A small masked image model, trained from scratch: 5000 steps.
Rows from block 12 of a small masked image model, named by matrix and row number. Rows with one number belong to one neuron. Each number is 128 + 32 x the weight over its row's rms, rounded and kept within 0 to 255. All counts start at 0. Numbers have three digits each.
Before each neuron's rows are labels from the 100 images, of 14976, where the neuron reaches its highest value: "lies over" is the class under the peak. Only what is clearly more common there than usual is listed. The data: simulated grey scan slices of phantoms with and without marks.
# fc1: MLP up (model.blocks.12.mlp.fc1.weight, 768x192), inputs 48-95
# fc2: MLP down (model.blocks.12.mlp.fc2.weight, 192x768, transposed), outputs 48-95

lies over: bone
fc1.317:149148132110149111087130119160118157125149211183159082147108159107105141129129123119194146085129103078099124126086139094139159146071100189100111
fc2.317:111078123126169185164156120097047086194099164156114126111117073194145154103126099153093149127123127160160156175164086146140143079203141127066136

lies over: lung or cavity
fc1.290:134161179135096077127151096121074150098157134108119076142152081135134123136127111167109181108137064188120102119116124131105088177155062133179079
fc2.290:132133158095148180133123164107166089153084123057194138108089167116128120234138113087103139137189199123152118074141126114107140081115213108055200

lies over: air
fc1.291:098152080147085136103143079180139160105096097141107108131123156183088110131131164141169169105137132057099145119098091102150157178181194142179139
fc2.291:100111102149145148137097205118142124130156132165109172100109084055167145093147098139097129152111139155074132147153197143158165102107088078120147

lies over: lung or cavity
fc1.81:177083109128087201134139143155155088126047132137081146141195160154118077159120098119100118057102176105119170150102114139171157150115110124145093
fc2.81:161151143053107089113134112160126148119139107160128125101069107127144140138059080171125154143115099120125103122111066221095172058156109073101088

lies over: soft tissue
fc1.703:139125101123154159157145132127181121129102067172156133144138109174074151139186095102078109105170128173157129117132140139153119104102101092161131
fc2.703:084153144184101114116169150120090108134088103120114153142169150138103174152175138211142135075126120148157118117135205144127141085159142127145146

lies over: air
fc1.576:144136135114098123137131103130169141103122189148133059127156092115158112061058126113069106063177142136165126128137128148166149187114141132071076
fc2.576:068102169172143154127148104144051149141172092096101088113154063062055144161103106141130112107085133164176175133133131104108165141134110086185149

lies over: lung or cavity
fc1.406:077173164136135163132138110133162130154099143105107150142171109107101115119085120149131107092119164196092015119146115118150138149135152135118123
fc2.406:204062125156096060164110147108075126107159128109121111104110094131090126144125147110121167145190080077099207135113134117131092113119105149121099

lies over: air
fc1.737:108157092121103061133101081178130133134100167126102142090070093155142067143208110119150136155140129078176113112109144189098096129128113122072141
fc2.737:125087067146141174119083146106104164128194087137139127176158224167072186179107148157135090117173141128049103172149142076120135114123138151142108

lies over: bone
fc1.373:117111065116149117165133112150166151208171111131132143170107107109142077163111153056128109139155073085099133118040186117153157089132151118153075
fc2.373:180198097177183073030154176094177123104145093150144154065130179072076108114132081139111148115147131205143188141188131113078129157095132169149058

lies over: lung or cavity
fc1.181:101185128130156120163089172110154126145084167106137120082104099144168079093170123138180141089121118136177116051099113140087149130126111108113092
fc2.181:194165130198091124144136163176074138153137133156172128177144169149119144189150133062133088107167141138074133170109121096101123106106137182133073

lies over: bone; soft tissue
fc1.712:157122196168058137168110147129107094141127173152095121168119080182096099108172129117157168164062119108094070106122103163158107098070164122091126
fc2.712:158059131184165134192130132079154130124129123083125092123171127182120152162171140103156070095117149126108089137115129124075115202133149114095140

lies over: lung or cavity
fc1.133:128156135171121098090079132134111112143168095075167100137200179134119124149092137118140192123145093128161134084099100152109174154109078092142126
fc2.133:209133181103133150174115130106123127137121167117158135159055116090179119220165152093102071114184133135134100148134144142097132134074177114153105

lies over: soft tissue; bone
fc1.615:130097192091084126123226111146114105099083127105153120146147110046141128131118081132132149123087141084148135146185131193125160170124126108172166
fc2.615:103182085151134137096116159111106170161149166105121148164083169165090159102188104140118129129170156182097129173092165162108051114144128144094089

lies over: lung or cavity
fc1.384:092132133127113100149160097094189118112126109127173092111169177156123119113149142129122137145122167122095122168050092099128114147118117111090083
fc2.384:143102143114150162168067156132062123124127133182153185136162114109106166154095161080110095152122114199104124121197116146029143129151117160120148

lies over: soft tissue
fc1.346:102083124150092132138172151119118078187147171139093138078167066110139128156104077153176161148115078136140166108157134106122159134156099138132125
fc2.346:101155120136164120160113066178090158092158081089173084157035206117122120114157167120095115114159163105158117119104146155118110118127150135099139

lies over: air
fc1.151:130118125139173057160069113189112131139132144126158154114117117093108115139141107094136145079145158143102169134093197125173149193091099099163135
fc2.151:114149146099061151147203176100174095106157148161101086137139164127158135116158127128129095198098099119166117092126100136102135125171143164086073

lies over: organ
fc1.612:136187129215160133096147129088115098110123193160120168107161108106146135120133079144134143166105159155135129145146065145104158121105103118061097
fc2.612:142058107059109124127076152163165167164118073113121085143139154142124123188135170084112123120121104107191129122081185101128091146175151164150122

lies over: organ
fc1.711:130129094076131150165115181141085095063154107178156157129137114139089158161142110165128098115108112112089131050063143109129121092139113120092192
fc2.711:141098152151124116091136062113161139208106123085074124088172168099175099120155141075172162210165136137175136169176115143132144079105158147213065

lies over: lung or cavity
fc1.95:117107098154088136151108157157209067125173133126108101107108075179169120151115137114144131143127077139122205113112055199080114134141131103125106
fc2.95:140132127116158095125164122097043172142102076117168193147172166075102145134181120171116117093118177135154066113141185080163070119176110131165146

lies over: bone
fc1.561:107134114134193120120092211168100157096123154132166091098153128117060164100164128106065123145086108112158118028122118133112183080081171110192066
fc2.561:126119102108087133119152088099141066182149100116087180142112154180130139183090133151133132133126126108081151121124131135142098128167095127055185

lies over: lung or cavity
fc1.594:126100145125151086123065085115163134128070037135187172114170130159123093141095139113125155096127109096163135142094111135109147179085097119137067
fc2.594:140184115141089159151162127120116140107141188105094091127141113076106155116172119143162106164142143175108109137183182198193115093145186126124155

lies over: air
fc1.404:158162158088121132129168131130099145133141094144101140079135123122161176103133084188187183163077149122083177098120075115121095068127127151172175
fc2.404:107138109127160141151118121164143105104175178166145028154061112141130124102113149136063120135200075155147078128131134112061192161114103171128102

lies over: lung or cavity
fc1.306:103173115084132111172144118137119110084092050082184129129124129127151149097111104178110126183117131123116124230123057147144053102119149133157181
fc2.306:147101169150141158136135119132123092164110180159098108073129141053081082092155085095126141120176110159124129058187151103100179118116112166118128

lies over: air
fc1.311:175095154124188099113217130098190133132110138125143122181132138124100131161139153124166110135152100106140128178123108060138114141118124090137101
fc2.311:157160088152062149133066140113110115140125113120128134091098125124132099115105123169109069134087124132124144069136175160067132083094136172110156

lies over: bone
fc1.470:106112081147160085126135089142117158148149155114137100107139144123065062158101072159120158093108132108141128144147125112156135147156104193138215
fc2.470:130061110147114225098067192028115080127121081187133160142150129176097166166101146070119087131158112116155081200079146200165141110102147112126122

lies over: organ
fc1.736:107129158139115094125109062096132137130158075084121115097175122134124086099121098123141104187172191164159109101155157099141102098078131159152139
fc2.736:143100155134114092098065141211125118134078169169110103107167123110141119135121098109131142095088145072095118127127116159137171096141082149169113

lies over: organ
fc1.186:178131121123135150094162106143132095090127153213167162112171126097126128155150139136132135164126157139088149106141088068126079077107164149098133
fc2.186:112040144163163091084136120114133124105127154074096130146144144104094130148131181153152155159093143087142121175137134150132122216182153108144120

lies over: air
fc1.421:063128082124162159150159109181116073139106142078126078105122121182127132128170160114114149110147134151117151141119097085103134120148113113154173
fc2.421:168188164139098067076114095142135181085171121135123182198124134103135143212102085135134146150132099121107127169177206157152113150049144127113088

lies over: air
fc1.370:148131130071162142162083118167081206146131110172097125090145087098088106076126146141124112160106133057151162149111102079109099087134068121133161
fc2.370:126166192121163059134124139134176165084141118111174122077173109138143142163090129106166155070086076177110125151137152146145128155148151124098106

lies over: bone
fc1.514:168109159127093079134112113117101103155123107084169134136058128112131130103090136078131183071170146174094112177067132085104181165067110163089107
fc2.514:105145081153128225093110123099120196113142135120163131090142069180175083136123151107105145136127081090082132134086102182157102155151150069114174

lies over: air
fc1.318:128129152144098115165073071147116137143112118113144131072108106135117136100120127186098145184123071158091104116099082095096092152108118084059159
fc2.318:139167115076217150094158146118139158143149167120126136091177089111181121103163171121132135125115144089091185095073107135150137141135111210143151

lies over: soft tissue
fc1.92:143133163096137099096159085113148116144073199120073108123109130094159111077109101102141148112090118172113148182078036116232154124107141146087109
fc2.92:139102142108110150155167142072108179155184127109093192095211086122153113144096072106121092178072152129114113128124168108136042121098119108152099

lies over: organ
fc1.52:120058150157149130131068151108181105134130178099156069151115171125148119147129150115157078191095120118134132160183134118147107086155122149150049
fc2.52:121168109161111097138097100139096105151080157167061220124122105144132067077133147139132118110132164160136170146144169184100172116126203085151162

lies over: lung or cavity; soft tissue
fc1.459:163077135146163174115123162094158137149148108200113142048152138116109158159092114083090136110106110163154118096113092140123125143139108158129116
fc2.459:137120152143107095151133145135146143149118169095149139186104096167156121153142115179124117148141138107108155177106106107105088122149128126148150

lies over: lung or cavity
fc1.182:084155120170137167132109132146091141051112114108088142084074158098104099157099130120085125063084184145154130125103138133119188103170115110146139
fc2.182:142146155112084104105149079146127121166128097159174086168162069141137094099088133137160140157151115160098123174137125118097060148057112152113126

lies over: lung or cavity; soft tissue
fc1.685:153216143110132132202132114152153099162129070116145150111131143146174122080122105116142193114105119099141175175137085079107097179164139161090129
fc2.685:133117139110101087079172135094150140124110118146075106108105156126145072203122122151085068103114146107100097098086140107131136133126122171135136

lies over: bone; soft tissue
fc1.265:148139146132141095138120138095067153079079146141122096120100098093101136065092168150092180097135092099110096167133093104166104085041131142156132
fc2.265:082130101140159179142145097130142132188159161094133123086094118137173101107184102063105147176124126163181170116121106079160075142180159185127132

lies over: air
fc1.634:167164134116179110153135110151149160140173141108157093164114152130142149089129154102105138226196093120103158118135152089149126060108186118143102
fc2.634:147158149085124095040184081156116176135103159134122132162075092119145114078110156174119130076095125127118092087135098099123121154165162126124125

lies over: soft tissue
fc1.445:105160110139175183149113098150153125114102120116150170162073089190190109143111130225051119110129102165114149155170186047123078153109119139091113
fc2.445:154119178043089093086176180138086147141145161136120136155089138074099125114166118124184116150202143131169115140107110108111105177125093148160131

lies over: lung or cavity
fc1.434:134132092107172129130124113140111114153089065075138146089119181126094127065103099126104075172109106130084196155124117188131114107092085145143080
fc2.434:115155169142121150136107186088129140128133189149131103166121062134122087144139162117091148083155136086173062102102158075100170141186203090128155

lies over: air
fc1.101:140083113063069134068069105125084120142103130132103090208114124158096114064108098167136088139158151151167124147117159120121164164068112074097144
fc2.101:151140168192164147154137147103151182163160150164171132082142089136134170186103145069092148172145096106117151107125079152112095108138131151125136

lies over: lung or cavity
fc1.430:117134206134138128119080142217129128136077115161162109195154176129126048131130120186162149070137090159119111108117160177113117149112161123119099
fc2.430:112139033076139198105138102076174134147160114135119148100131063124096165180166146106084117189124190103097157150119101094145131124188132143116130

lies over: lung or cavity
fc1.649:082072100111134105220158130143141121079102127175123084083074172128199099084147121198118125055143131155151115099097148143114172169134086116104148
fc2.649:055151130115107117136144146126099128130185120081046137142126131129079105168136097136163097148077187100183095114104145134129084148085176061083169

lies over: lung or cavity
fc1.113:110100135137053099114165093084104163094166093080154115176200170138106146086097080101171138102161160124118167109116095163204157185073096194139135
fc2.113:158130118156150131155110135111103116136050124157091145085069109089131149177141158132091166164065110089126119129121177102048097120170129064098113